config = dict(
    model='audio captioner',
    dataset='struck, bounced, scraped and rolled objects made by modal synthesis',
    train_examples=78125,
    gain_aug_db=10,
    time_shift_ms=100,
    n_mels=64,
    hop_length=160,
    input='log_mel',
    spec_augment=False,
    win_length=512,
    tokenizer='word',
    vocab_size=50,
    encoder_arch='vit',
    encoder_norm='layernorm',
    encoder_norm_position='pre',
    encoder_activation='relu',
    encoder_mlp_ratio=4,
    encoder_head_dim=16,
    encoder_fused_qkv=False,
    encoder_bias='all',
    encoder_qk_norm=False,
    encoder_parallel_block=False,
    encoder_inner_norm=False,
    encoder_patch_size=[64, 2],
    encoder_layers=8,
    encoder_width=192,
    encoder_positions='learned',
    fusion='prefix',
    label_smoothing=0.1,
    decoder_width=128,
    decoder_layers=6,
    decoder_norm='layernorm',
    decoder_norm_position='pre',
    decoder_activation='gelu',
    decoder_mlp_ratio=4,
    decoder_head_dim=32,
    decoder_fused_qkv=False,
    decoder_bias='all',
    decoder_qk_norm=False,
    decoder_parallel_block=False,
    decoder_inner_norm=False,
    decoder_drop_path=0.15,
    decoder_positions='rope',
    decoder_prefix_bidirectional=True,
    decoder_connector='linear',
    decoder_tie_embeddings=True,
    init='torch_default',
    residual_init='scaled_by_depth',
    optimizer='muon',
    muon_scale='match_rms_adamw',
    lr=0.006,
    momentum=0.98,
    nesterov=True,
    orthogonalizer='newton_schulz_5',
    adamw_lr_other_params=0.0012,
    grad_clip=1.0,
    steps=7000,
    batch_size=192,
    epochs=17.2,
    lr_schedule='cosine_restarts',
    final_lr_fraction=0.01,
    warmup_steps=350,
    weight_decay=0.1,
    adamw_weight_decay_other_params=0.05,
)
Rows from block 2 of the text decoder of a small audio captioner, named by matrix and row number. Rows with one number belong to one neuron. Each number is 128 + 32 x the weight over its row's rms, rounded and kept within 0 to 255. All counts start at 0. Numbers have three digits each.
After each neuron's rows are labels from the 100 texts, of 14976, where the neuron reaches its highest value: "fires on" is the input token at the peak. Only what is clearly more common there than usual is listed. The data: struck, bounced, scraped and rolled objects made by modal synthesis. In brackets: how many of the 100.
# fc1: MLP up (decoder.blocks.2.mlp.fc1.weight, 512x128), inputs 0-127
# fc2: MLP down (decoder.blocks.2.mlp.fc2.weight, 128x512, transposed), outputs 0-127

fc1.240:064150195174071078123092126093111167176117160137072117115134125131153100128100190123096137101160156131156112134080092167146148145171155142069157105129158120115142097097130159142128184078176103120175121138104183086111145139143155137127175142135072166103074122196112175120097160051187129155119117175134123088137112109124193149174068147138079080128127134100143101124134117074138133102118
fc2.240:095108094139098105067114138156112109116127109054088187138138122172111133101149153085135179100143154111132164127167134128098097176125091117128091172106153118105099161151153189089115151122131152164106110142123159163156210111169181044119167180153132159112174143132135114120111122098094141148083070151133099144088086135114115124155116066114184149163052149135122065164132076131174095177144
fires on: "steel" (21); "plastic" (19); "glass" (17); "ceramic" (17)

fc1.331:152069133125163096139113111130117103100098114136082118079175152178121089155097160121064135121076089181107151124157151139130153127166146111141151141127159097102070092072107078132123163081195107104153112119143190103102128140139102125112169184191070088158107130181138106137150125061069162145166148179105090145147159163128106146100136114191119111075163125123093135134079154138156159196163
fc2.331:092142134155146128148098151155122133162168126133102202134114110161093096126141078183127108116129186133142109098151166088148138101161125152101135160205079120117126112072125074128143110157054127161102158184131116083108126200129104078090168096131109094119118140186071088120114134102082087140127108148158108136139111117182152172094175149117110123189056160136188143090167093160063141131146
fires on: "thin" (34); "muffled" (20); "rumble" (19); "noise" (14)

fc1.224:150130130145193121120158154085117156127095166078157082118132124123099144131081211055130128144097063156077150077146140182154162185147124120109150168106143133123141136005128108146112118162110115145123136155191099135107104104125159193081098131112147116113169096129166136150108101134154171151092140169122142103136114204073120117108118070123140186088100146090083133130153111145161155146122
fc2.224:171119206107061065131145130111087121112097107101144135167079112164169080165124104139117170125119173120150118097124129158084125099119108149097192144117141133098118197158160106161090136143098136159149131069122142095186143105155165142093146056216120123131180106163093100132148074190155112091137122140097179108105120101113157154096138105132095135121138121138095183189109180137100090093084
fires on: "wood" (25); "plastic" (20); "ceramic" (19); "glass" (16)

fc1.305:133149169135099077072063082116192131141122165132125087142168127146123125156156127091178080121150107116109093159087149058131143138117152150117084114110106154184182159137088123116146089149160094103174160086154191142186134134118109089065181131135198120138139153155140147157145131155161093066099142130097180073172125128090083167184090182152122084145129131109109099122089124098143084136118
fc2.305:153125148117093102145134089133156137091153152066120136035098158153144143109088070150161138125168104146025155122147172165092112120104123143168173145150095133110192108090104128162133153136099102123115185121159156120132166117127098103098073094110152154167027161099112195135130084117159124059085084090120136150190136118095139139117156156105145133154129127170155177145148116173126115134155
fires on: "mains" (100)

fc1.494:121136128148124175092140156137116101188134145073186080101099117142134116088149176110165125156168109159103151122174121139159179093115115081174081134114133102135157037119124119113109077126108104118105127146151129153086069170071175114160159075125080121180133136088108109132166139130178109069109108133155178068154105105161088155146194149140129151133088147133117153108189068144202148098147
fc2.494:077142108076099125122154139136165110133156146115100137163109110179082102107154072111165149073126121106093124132098164083153110105096168069112088153132127152168155158161166125180098116095123091125121085160091121135152073066189157129199165156167161122165087177090086098095127091152135125136135150114112135101131130174154133111138143220159153149121130063132137118153169058107197152094101
fires on: "with" (100)

fc1.370:107058189089136159132055104171205144131128134157144121100178118131149125150128141137155127137139108122080160162125167141112184116124140158139089110124169078129172119159113096138063155140126127114169082097150176114134099163147128098093196112130100129171120104125106123142088129057057141082161218095116177108114140142160033152104161117090150123093099142148095155134092146083133142133141
fc2.370:132149069160149087170118172141116166126112099206124135123132143110069130112112150095114115098074170142113150157146094106131164115114200116131157189122059102107042157133076114139110144137135149182095135136143164088111167177126144098168130127134201149131086160152117195125108118185148130105099143120134132098105101127171197097104146050146093105175130132128095149084114126063141107175113
fires on: "thin" (33); "contact" (27); "clipped" (12); "noise" (11)

fc1.257:099067102139130114150134090157111115109103133092141148128129134138100101132095126172211136115099106187076108120232078180105138154129097123112094106093094146155184113120090086138118111145143122130129126108143146156161141150069121107049170110173070105141149163143157077123154116135144127117161127119146123198108096102152142150122134202148110047149161096135158166120122204161154064130103
fc2.257:150096100116104136097154119221129128127094158105134146129138124141087190145148164075136125126083149112228112125120099166093117152113128181129121108103132115195126113151095145079070116134116111067102107183166070104104087107168143140158114137123162112122166159046151139094146144171130096127132158111180173177098116107111128158129109093123093163109167079127156091123146188079129203122089
fires on: "rubber" (54); "plastic" (33); "wood" (12)

fc1.26:137099108111114139122178130101154134097126101142111169105078173187111123114157107148146101136073168093091102144100099174136099220191119131152053138199114104137121098107059123115110132090065125142133129193134162130160092127142202104126131105136125129132148163182060101142115157136098113163151135173164074120173073103139087140151115121155161155107150141129118128124119075193153078080129
fc2.26:124122161097160105154156132108146115125093110152080169135101133139151098103106160215131154135155158085095108139114129109149059155105072088114145171175107115126128121153128172170115084136147201127045122146115124167204172079165169132113142154115094075109138106106104134115119114098112191146112080102153166101163120076152131074123127103110041110102140186130133152168179136169080124145161
fires on: "thin" (32); "contact" (27); "room" (22); "muffled" (11)

fc1.72:123083138109133119146135130132086091077087116130133131120112125159140173254096099157117130136165143102120159102118106122144124128126147100101085073125096177099129158138111174163133105092114154054205096099172136148149126137191146122137133123043109108122092129150103120165117103154084088122138130058140119117160101186069150145156134183163123089164157066171130129099179129151184144156136
fc2.72:119094132080177146119115110113197157094141128130146143156148076174133111171162192110143123104059083139113153138163153110143107105102099118145125148079137200096151089096164097140109140135164113100154161193081182137125170131116132071092183153132113221068087147116099108130175126107076128093128155144109091124127107136148102064142076169116164145140114151151100173152079086141071133145137
fires on: "steel" (32); "glass" (14)

fc1.113:117103174154062136135123161113191138161129148174104126049099084131151144117146129157165126100149080145089097156139114147113174223175135107079178071143137082099127143125136155145178123075136091112159121155167119109081149127097154108111176097139132056116089118183098113123114087126174106139140187135110163133141163083153127114121114100131092115120083168125109087125147149091064172188175
fc2.113:098139139140137137141148091137112124115195066172128066156109069115138144203155115131115080090098157133113096095130127108150095085149160152128128167112053180142135133144081092120151167128095117127102110081144138186103090187118121111142109082129154126154136152061152099175197161158196095156184126111069117154128089135103163156112138163120157084164096151120103184106135124073185112120095
fires on: "steel" (30); "glass" (26); "ceramic" (18); "wood" (18)

fc1.241:090102052153083113143119112103132146150113144110136149132092158142192139178174129187122128157127152131062105101114138173106172129129076128149104167163176124162107111099097094125132129079157122094132126124196206097087126152085136098062083188175087133129092119081115143157147147134110175096126124152228148118126126141156094130123107127040142109130183124107106120094097148171163101139146
fc2.241:204190191103142088173137093121084118150100159144131128096106080129187051091110143137146089143144103170166131130142066119130086126203099171128165136174077176097074094167137118120158146110113158108099182098192155160108122141146120131091167128166115131117110155109154168098113123113171126132144099154093135123094118065141094146147125051129122115155158105147093163111118151127097058092154
fires on: "contact" (59); "noise" (18); "muffled" (11)

fc1.397:144156091158121124139124146089131125174093119118132135143088183072147157147114163134175104126094124077092152082123075164124114146080139115150083140191133144131161122123074101101116091100173177172108153130113108133208131158052169147110148142130143120089111151115111114182123127061182161103144143114122170126131118129117094104077124116070135138199077123070121098100173064123172190185151
fc2.397:171158105168070089108063139134120115142152148141116177205117174149106087130135142138124100140079200133222141152163123123117105165118164172120108104109158147126135139118130077141137093152125127085123138104127097126083140145107143130078058055132122063109170122098140106094105088114089159079142058176185090153109157141104132156126105181125124129105179162150077123162131129148191160109134
fires on: "with" (70); "steel" (17)

fc1.424:167185103124057090142094124080142129200114114147127114190133165117130155115158168146168110125117129111098168130112162163155111167137110177123119106091125100106203161123131158116162087118135103092160096133176090133060121120081142112124162164133169124110155136088138188083096121109114102110150103135035149100121127181111096156165113143066207156063073145107145141148132130117162137067130
fc2.424:196082094154126114158080082150128192122115074135161147123140118177125117162085124145107037149057115132144152117067073189186178124132122124131140124173100140154089134100082172102102145145108138157076134083129104175083158095086101135151158122142171154095130076166090132145138125127104130186112098157169123174144166118090093140065177130132174118108131077136132161115130121136117184133136
fires on: "wood" (21); "glass" (17); "steel" (15); "ceramic" (13)

fc1.100:136121123173144136089131123124146096090116159136108093134158141065123077135130163106115118140163124102160160133127136146156148156100055158141108127139091061141190089139104123166099102064143112164141156118098171127132099150024131094132116191122138166183163121122154140101101144080103150164140114133139164114097137172141140045142094096143167078150188124075153204100067149155173135080128
fc2.100:117171148079153167163093113104137151102183114138115126186167157095094088163199064110165074123078132102115131190105097120170098084123082134122136140061118186153070138132128152078143144110147100154134111140149117097158119125140113160161111186084130135113133083114085139176059140176146123149119160083104123197117213174109119098172111115127124092070143087155123137129122144109141168107122
fires on: "glass" (27); "wood" (19); "ceramic" (17); "steel" (14)

fc1.483:077117125061098097100157166144154117156094178197140080092108111161110101143098107134171116129166116128151126111115150117080074113176127127128161118089179121128115144111149070138143091140123141151158175174117142122135097117108095076084114171129166141147152233174171124171118119080086076150129109186113084140117091092177114140179110089185160080122114082112108195158150122110140149141145
fc2.483:152155092110173119107099112138184125158117121124110153104096101080078103166116153141106137155084148106148181119140158132124081149140129124140192122139081101096129102144137193090175153184017145157116156163077143122159124153108156076079134158111107141137141144134134081090114158067140168138153195162132130045127081149104080159122092091187128137128090140158141161190135093084119140142105
fires on: "rubber" (33); "plastic" (15); "glass" (14); "wood" (13)

fc1.208:126140137059154144080142139149177088137133159117157090114107078107126182168142117075105189134101083049135096166067133153152146113182148069113133173190134088147117111131137176143183095135154166106112070102156118094137121174235129094086142177132108143105166135098131114151108194064150137107134113146122106138140130073096129098154116134136142127142090142161126152155116095125061108126131
fc2.208:105158108115106094098177102129094137105149115061147101152115160154174123094117149136172080085082097174141143143181133148152170105114107128167140115119133123114092146117183204139101129129071167093109166131137149096107110088133111090095117150159148147145105178158110078126133099038069154172156164129114134089195123120147158155137096132120178106090162091149099101185203156075080111109173
fires on: "glass" (24); "steel" (24); "ceramic" (19); "rubber" (13)

fc1.121:145111148089183101111110110103069153140204101138168043172131108145081138129108192132136113160070156177147094136059148158175141150171134121124099144154149053089113152090152145142097162094132161127086147110169133115115166095147124113140076117144159099124151120117128169141164094063164078161092138080151129147132131150141094099104073153097170140106131100144122137140098118161118219186115
fc2.121:137173188102133116094125078106040154146160114091156056182117131147091125144077174115098084177107127166131096116045127222162155099145132143125116150139136088082129154097165120122116191106155138121093149127180146116143173098140156080192111114102147102120169099093158159121149121102107115181105119079144121145110137146148090110107092159116182140115125101171141128161077099167103161165118
fires on: "a" (100)

fc1.373:116084076089108155133113126123122107096138133136124165142180115120049192115162094094184137118124133104123191082132123151135155087167160077146096141157115120151141166157135111111157122087212070151139131100206112101146086147169128147171087092121161116120096103135165160164200187109119098176146134144105145122116112091171093108147120132133126113084112141039102101088147092114070171162136
fc2.373:103163124119162102143113140128116092140187138156144152173158178157155065085094093111110142101116068054097098180095148178149129116099160163164086169088140076133125107093146141078102059128108130110089114184153114138126104137122160197109143116145202099144109179146183173153112108064134106166167071109113088171083164142156132068152114112141135097167136137116136137136073152149122117159138
fires on: "steel" (29); "glass" (23); "plastic" (15); "ceramic" (15)

fc1.178:161124130121131152074095061081187102180096063119132097155188084076080126149082090104084170189074167141117083136113123164121121142147117115141132102139143112170198173129127129145135118164053123096188084101145150192101145196153080105158157131140188131137150133116125156137132114124127066135138138154119114058142165131135120135154107113174108077152130159092137163115105130159133081137111
fc2.178:122133087156083103096074118110120154164206107156135088113102126116150163091158167101093167147155124149094128086147097103102077101146137157173113125144084153086144090177069158078158087129145083130188235108110093123148127137188208133129114134150137161137153103162127135088102107162144154091127159103161116123079126107169153147096134081172079143123085196138143155152139130084117100119100
fires on: "mains" (100)

fc1.217:155091116154127159086117155172143108099149195105151086083119108094091151134159103084192082083154110190147125100144136121145109175124117091134098061078108125062135134161103091140109135094169136100112093048113176122136169086137113124163129124189096198129154161093117173120119182148148172113070089147112191178137106141151132150122076144142129156057113114140135165089146125140155093124148
fc2.217:135166157132097138147122127173154135131160172151152119113100113084106127137147087115139124141101096121146126102081149171146155194136120096106099113112101151059044106189097134073081121154187078115168141105182075087166187124151137127092132063162188166103155147106141128143097144097157199146080121110126092162115109086169129180094156164104116074132106155132082138121140158116162171149073
fires on: "glass" (24); "plastic" (21); "ceramic" (16); "steel" (14)

fc1.258:078120070125100111117165156133082104159060205175100104117108164101155147104153074125092214097162166129133084128109155155150127171114173107112137128115126119092181167109111089137121132147175114070129143131082131173130176071134139103103116114136164103138133125099135089101156059126135129205110078158236111126113163137141106169151110143085133094121128119132120160134138095108162191145137
fc2.258:183151102102118062158088099170115124117114113106124079159083200134132093136115126090135079145127154088223099096125121154134089096128096143145157145167152142140078155132071121103148144169072178118124116106106148116119124157188143170143108125171126157076145111124116166127100154151156102167173083162088109178094118090138158097137136100134174117171185160141046112106065177128120085137161
fires on: "contact" (57)

fc1.66:117110100139168113125134136132170124118122081152139137103123139218154137114133115111150109143130137164148065145128092100077096123190110103124150148156134126106128119071097102062100133090147091130198173092138170082117138159135161141092137178203109117131107151195146084143139150115079169179139086155146147121110144177145090146052098113116128096137143055079139164121108140199179079180122
fc2.66:125125121077086133118098145141102189135121214115134144161152174146134109126122108157135132073150139146117125155127115177139115122095130155084115199171104189131147157161040124110108181143099101081076162149085119131106146161174101126109131131161081123151097076144109141112101178125111104184099061101105133070109126192172124204102119079141160124109106092114132167108136105207096135142119
fires on: "thin" (32); "noise" (29); "muffled" (24); "rumble" (11)

fc1.452:127071102192077101165176145184133158094103164155094088180111120122136134151127109097092152125152146171112094140156156093105145097186147070122172127151119150098160114122115108129150057111117109146134155090066101126106152114092124153103099150137185174174141126179067103144098138089127128240148094151134128172125091146112155129122101038149127136076111107169128159106101175114157095125123
fc2.452:089145124192125103117136104112101128088056148233048116064179134167127075115159116134148123102118080156170132096118194079173155190139094166109099184131138108153084136157131131181098116154137136122076087125108136170166123104118131136147134119094143132112123139146090130175157088099053117141121172161126081160165143151131074126064108157133158142111122139087126146143131179125108107134156
fires on: "rubber" (33); "plastic" (32); "ceramic" (12); "wood" (12)

fc1.480:072146140104080105132126156133081144103080124148136144116167116156116140149124179132077038129121114223101171122112112136109158107114182140095092136185137082096155150109076144176120097125106102100176155111111113057091144141146133124114161187133106171177160150130092145164148155081167156141144120138107150160119103092127109085065138204112088150103114145163148095098173112167098192103153
fc2.480:116076064124119063072076161192153113120066109126127127156141118156138136127186074095151099110132134153125140086092114115124149171153104119168118147135077114094110093095108107141126154179108192099214101140133167116101083182152122120127135109160102150151186139175092109157148156143148153115197102169142196174121143144122123132124161100055113147076115127075150155123126079176126137138085
fires on: "<end>" (31); "room" (26); "contact" (20); "hum" (11)

fc1.184:096131135103143141074156126193099100130089157138198129133101097147193131166093076172174167118094121143130185115108107112135131142145181197122128103151145179115192088164087150182106080138057125175083104097138063139129107109133135105182136134117172132119181142130106117196102152159096090081062106107134130133141108106141120124070138140078076094096150123113131114134111110107185165132145
fc2.184:136142129152120118156183117113181076144087118068111119144125108175127136097119086218120113136108137122135155190126058168075103167128105162104147148119138125096144081085181142094147171135074132099140175142160113117139138185178084114135112097196146136115148134121072144158152151093110146089105122094123162075099117171159177179124134164107111123119111156161099152049045073148117119137122
fires on: "contact" (63); "hum" (20); "room" (13)

fc1.51:141118110184125087160147168143139138173113138093119077104153078120083110149147119073058153112162121140179073126082163114144161192188129154130116079112139144108175157147142171110111141151105165143104124130059127180159103167103162134152092182132110167071077077144158121077138110110122132151112119168112110045091126153127138129148108079136074139117094102139107179095149159176195144103163
fc2.51:099141076128135096163110130100135128121114196161060125187145129105125159159169122151097136173149138163129130153132112081081103144137127122169118138127053170169081178144154134145114152182079099095163095119146109097152131169116186122108100144101080129120123172144096130126170173126120119117101150151155107095057142101110122108058146057101076208114117123202155168092158150134169127097075
fires on: "," (100)

fc1.321:137117148136142148087095125139172102147043155124164085186123124135131125133131129139156089165146150119132078135122114167163103119075125138169132134162140141130126101089076085142113092135110179092133094122138125156137132169042177082127150150124143113100093086152042140152167127180107094123133101104095126127139140183124112075084128105169112198187141215095076144137139108196109181165101
fc2.321:161085119077135142099127098179119128116086153102067186129107133094092150140077142177084185158132166133199097207103156107115204126133154147178153100129130094113112143113113130111105130084142122141135121097118149119114138120167117149120157084164135194157144121076150144118172098135114134143159136106135183109087129155124105109147112209125164141066078082138134067116133086035187128124134
fires on: "wood" (29); "plastic" (27); "rubber" (24); "ceramic" (11)

fc1.156:113086157176129148135126146120102080107154078113143093177071107128158143121084134133152085158128092079098127155097145223100213156104198107106124096148164142176149133130151079122165194111147084140173110159097091176137155151143095104130145162125105109105131129113023140168085158139102143139175124140127138114093092176196129124113086114108121144101128113116131133121149167096123065099089
fc2.156:176145147086197118095179089088100132084151091111145093140100156136143154110146092139126111125232085103166184150100076148113145134129120138130137067132121159130132047181178096165159144118119120151125128148162100118135093115134153153104081141143127119146174153110094176128175135105132127093068136167146134160110081194169131102107108193153117145059086108081116117100099153076178098134139
fires on: "<end>" (38); "muffled" (13); "room" (13); "noise" (10)

fc1.474:134093149140145158093136147212138163140133045106131117087125122149090131137075166129156071126128052131119101141085111169146115157095143168051114150112141095134096150131125142158072121124163182163131128106163132110110113101138108103070113130095084119151132072128140193144190118111129098188146171140119104195099140139171121091172085163153147072070125153108168196128122116183159142125148
fc2.474:113131189088140140114107150134132140138162121170130127136174157127151121194166132120094105087101103169117078149108165085121126136127152097187160161081112133124109124143126117165125188092120120043138144191136131108157115131059139122124138105047168144158113144054083081113108161173120145182148141047088168094102127123101137096153115157124133141128182164103075129064066140196134133128130
fires on: "glass" (41); "steel" (17); "wood" (16); "ceramic" (15)

fc1.353:140072089111134165092140136154125144162131107196100137147147167180145086132190136181072105109100146120088109176186156160120132100173086068111133098145108097069046110094130082112117150138106098130177148132121141129187133165137089100129199145194092111166130159161144091151113136066131150174158135149124126078154093139117087156080153091152114097115159088104127125109094173090169144100136
fc2.353:157121123097060131156077142157110126162104164153196193163085129125086101130156125208142148093125118119064102095152167158129126098122078140056153144145075119137145146144065132122146186148095132144142157176163108099125153171147133166134130146142133117118136121143114143154124192114096109112117142092096129129081089149103206171092112067168104105129184075119113160055109098171129129109179
fires on: "thin" (26); "rumble" (23); "muffled" (20); "hum" (16)

fc1.71:106167115112147092137143105134163167178079138151132177068130123151147117103152129094085150140112194173184094120055196175182187167122148130120100125111152134033168101107132159076113116133117110195132132143130140093122109158124170167163143162117090089129097127158078156059095102102125152107127110151104089073136152110163143120169084124123125112093100122114129156079163122179164071104137
fc2.71:144158093150119087159147086127142107167082218122070179147109060156127157120127102095107146163117172094136136120174148169154061146124088175125140145176145123142123176167191141109136119145057060125147123115163062091184136183163142122091154163126109103158058164168111108090162116139153106111147128131100127072116129086148137156102128132119049113131077128136079129127113157115157119127098
fires on: "steel" (25); "ceramic" (21); "wood" (19); "glass" (16)

fc1.176:133092169085111114132141109056135168102141076105149097160095139165178128111120129157123142082148117130095113105117093161153165131075103125207077147147145083079165104146134140221113080145165136110125116109148122147094140170148159122148070099171123141154083163126095145066128125095047112156115135084161127192136161172162163112164142117205140119145104170109141140137069097071117134113150
fc2.176:115101137134153125138208099184082125142116143094130115125106145123068114180148092139155095185067079134126108107136107137128134116101116095140194139128114085227180128051176168168083125089134128146126147081137115159113181164118140167159106150094150127113156145156125140064110136112108158105098190094193124141085080094182142143090073077130144105161141142116149116142135141136169125094082
fires on: "a" (69)

fc1.455:161122160090121143135144127150127180082139095139185118124064131184071131107135134107114156150106094134095185099157091093082188091076166103139158121159119125148128130106051176139183117136150099164176140114099116133119153151124196073147173135149116123122090100102126134160128199091132110138184127137104123094119100069112150093087076126094169138139151075174083195132170089185125137104106
fc2.455:102155114156194106098144098116123182187154146110197099107107059113110116113161165106158069084113141164126073169088121157187123160148112135157090168143177120160120163143078093151134121147037100110138141090126086122128119129187088155160143118093104130142119167076133142045113099125111079137132150155144144190112150123105156140152090184155089131082159128151154172140106105160146085130091
fires on: "thin" (34); "muffled" (25); "contact" (23); "noise" (7)

fc1.159:151066083166189154162092084134152120112095133126114128128139103132139093111114108150104149136094082137095102122162145174115143144175118122108039098141145038094139148100151114189103158080169153150194118118141113125146150122088140139091164145210132164109145152119143091136168078088165068147158136134148146058137147126159085145151120102092178075112141099192107099114117168130131157175084
fc2.159:121120080165126110133118159102118153142065160132101150132182160198094148113107072124135119084114176077121160134158102122140108133094141123109143184151158124101139094135105123105153145181062072168092184109132143084146154133088112149187145067097160086128115162155121166139162147107186164055089076151197102124129119154161129116085103110079151189154154134186092147107132082105162128107103
fires on: "wood" (21); "ceramic" (18); "steel" (17); "glass" (17)

fc1.251:152118136150097196110115094134143142123137148137082118066033149111132086130085113102175164166078179167093154123139118135117098141161173148106128120066162082118109111086091110146134159116105149162147118158056133106157110146107175028121125175133162146158151152140105159151087133072162064165119179129108158192092128154161179113192104131155139130105162134095132074117121099142143122117139
fc2.251:174098114093154122111111094160214097130141141177133173111068132151158111123099100122131150187141161124127204148084117081092103146125133104152142139058124106196058126127120147129082172131083126107147117152087161137142174141126155075142101202108138156130096153140092095143108126101117158095066148155103111150092127188155120044204105076141160108094134174108147111141115112144137149130097
fires on: "glass" (24); "wood" (18); "plastic" (17); "rubber" (15)

fc1.97:125143136136109115121136012113129163168132108147125121121118146112105109160197105079107099109076113121119096153132132117108113099125178163142132105168066207174185151106134145133131108159115131080150121093091113173159146135153067106114157102147130136233170170123086145175147102138130136074098037130129155089148168107159124109135128186165106123091137144079099115173096143162121128162128
fc2.97:091106120138139107184121050129106136181108111160134119130127124127101135122152123105114109125107152148084096121171160099125117120096195138181132042104086164141152151144175182148074146146128130150164134115116069182135163125155097114080099119163140159172157135122097159191147086062210175058081088090132117134179163147151135102148112163133095129134136127106079155176099108148088082158109
fires on: "mains" (95)

fc1.458:144142053158136176115161133128175127142117118102144092151109148129157158189115179127210163161143139073142111151114118103166089181137134119097190088153169107110124131131113128122190124106147093110108071121153118056207144084138144105179146106119144103163150085154146121148145147117179043100167156064133082091070133099106132081116125095147123132108085110160129144100115064155101096135143
fc2.458:118163155059127155150079125188111137125134136132096161073105127146134125135163151126115115084165153129090120104171103149127115116095177106196099139108164192098113091071171103150117134117141225119208142144146181167106166110110157093137134144057114094175131124129123136173105110142079078111165064105140172105074143134112103148123077134063099088171118138132161159119143162086113159135099
fires on: "," (100)

fc1.318:105123121100087136103101135192145174161121067130142087133142164181086101094120108125149073124080144128108126149170126105128165154121141163099108135176166123096172114103137102077158154164140108190090096104118108126081113111146079163077104161136184119138147099106093126127070128101138120128150106108162130154153125077155200166194129152175216167114086161156150069081130088121086181095114
fc2.318:110115114159103208093134118155151113094117055104172089151168176124149101111101147152178075095131113160152127085122139095108193146091123159062146134098160134129113143099150137138176136150138094072113090063114103042109178165121165147170152141132127156124125060141113152158125143096145180186114099119150103095118165139139078059178119116086150171178111127142130110119167070151101153136132
fires on: "rubber" (21); "wood" (19); "plastic" (18); "glass" (18)

fc1.453:125152131125104125108121172184110112065117160129126142087125170122169155118184130148143064212068086163125091142070121145148164092134174129180116100112099094120106093131181142123215122117128102164119160106168123150132169132081173125089097047141087116123111101166159126152094155120154109196136160133126064154126086142185114133137100104108117101105096164111094081100163100145106121171169
fc2.453:075209152162154111120077191163093078088159132168095158146121157144139153121175064116120132114086052133113061134104072112114117105142146133109131131077129125129096154187097101134168130127171134119162116092146137136156137119062127108094120098108107177106153156123175172131140179170172112215113175149118078137141163092192150146127147113119128101100130165158111107098107065165121110105105
fires on: "rubber" (44); "glass" (15); "wood" (15); "plastic" (12)

fc1.389:159124170084228085108063133095089126163161083124180076181116108129094142104100158143154111154069122173161112153049124151164139165142140110129112139144152066064141162093142153132074134087115157136076163102160130124145179076157162089132105103133154097082150135115129170139141121099156099154152140128167138150131120172144121119116093143055157128093126103124151122118124126113110215177093
fc2.389:133151184119168100102111109105115124152138094068185047156097117150074139117076175142111076179101137144133127107039129216169161067123133124135131144164157082101129153102151129126092182105127155120084134130178156111165167083146137089200146132107161100112140087093154143108139111134093104196160159084154121182124106111130094098115108124113181144101122105161160125132097095153117177133126
fires on: "a" (100)

fc1.50:130098130158143109105127140160153192122106085097146123153165119145111098153144128147147092121089139173162118078127164183194163081096142085098179102174106176137116134050113121123085174128165147111146102148172105072126073146119092063062112191123137139080112137155101084115155158126148131149109107133185127175134107151150102194104074128139141133070173127192171100082086118127116115111159
fc2.50:221120128151143126095116134069105125150100148069144172127130163192123132103123052180187112139141133135092079152188090126083115137119114107105123157150121152130112132089217169118150174132098135133116117121092183128159145131143068110092101146113168158200158135171103069133111154141170137136091072138185096158112152146071104147148175131072081111124108125136147096134119126114101130097077
fires on: "muffled" (34); "thin" (27); "rumble" (11); "room" (7)

fc1.4:163064089150173088140159129096131133153155132133121097141126112156163130133073137087187133172082139138145145063121112126140131116094098150084154153187148140066123169112169161184106115162141139170068166129148134085065182060124113122102144149117126080107176131070081168119145124136151127134135166125146128046104184120089123174068110177116142190138122133056099136116146150134085124143140
fc2.4:161110148136128135161098136154126119158134102168149078126120153097118095137108140103089138140069192117133178060124154163100144083133113110108087159154106115099124191153166130113099129164139123173072124142123131119137160089074137121177126111114146061092162175085097154162197170103108140177120144137164190074115119105101173210113097140126153129099110136087155116153151165049064083173115
fires on: "with" (94)

fc1.355:089114126168084170134120116158121141140141107108141128086204105117136112174181137117175127092105118116107051113122139145157121137126132086105151160116110086177141128122112055116167142127136102153197161127077158148121114157124094197159126067131094128158081101126134079125126109067085151116098101187190173153126089135119150083116083088206208145092129114127116126113135098153160148200132
fc2.355:133087175137125171136183116146126146140080185182139126182082107152151110121171114161098139097128174138132157068132109135166174065114111148146126115132155178128118144109063098134135138077108173111154156109131176102088125163059095101161103112101035136139086162181106153155140149124153120167157147139184072078099132098145151145094152134098165169068105054147099114084118139115118141150096
fires on: "with" (90)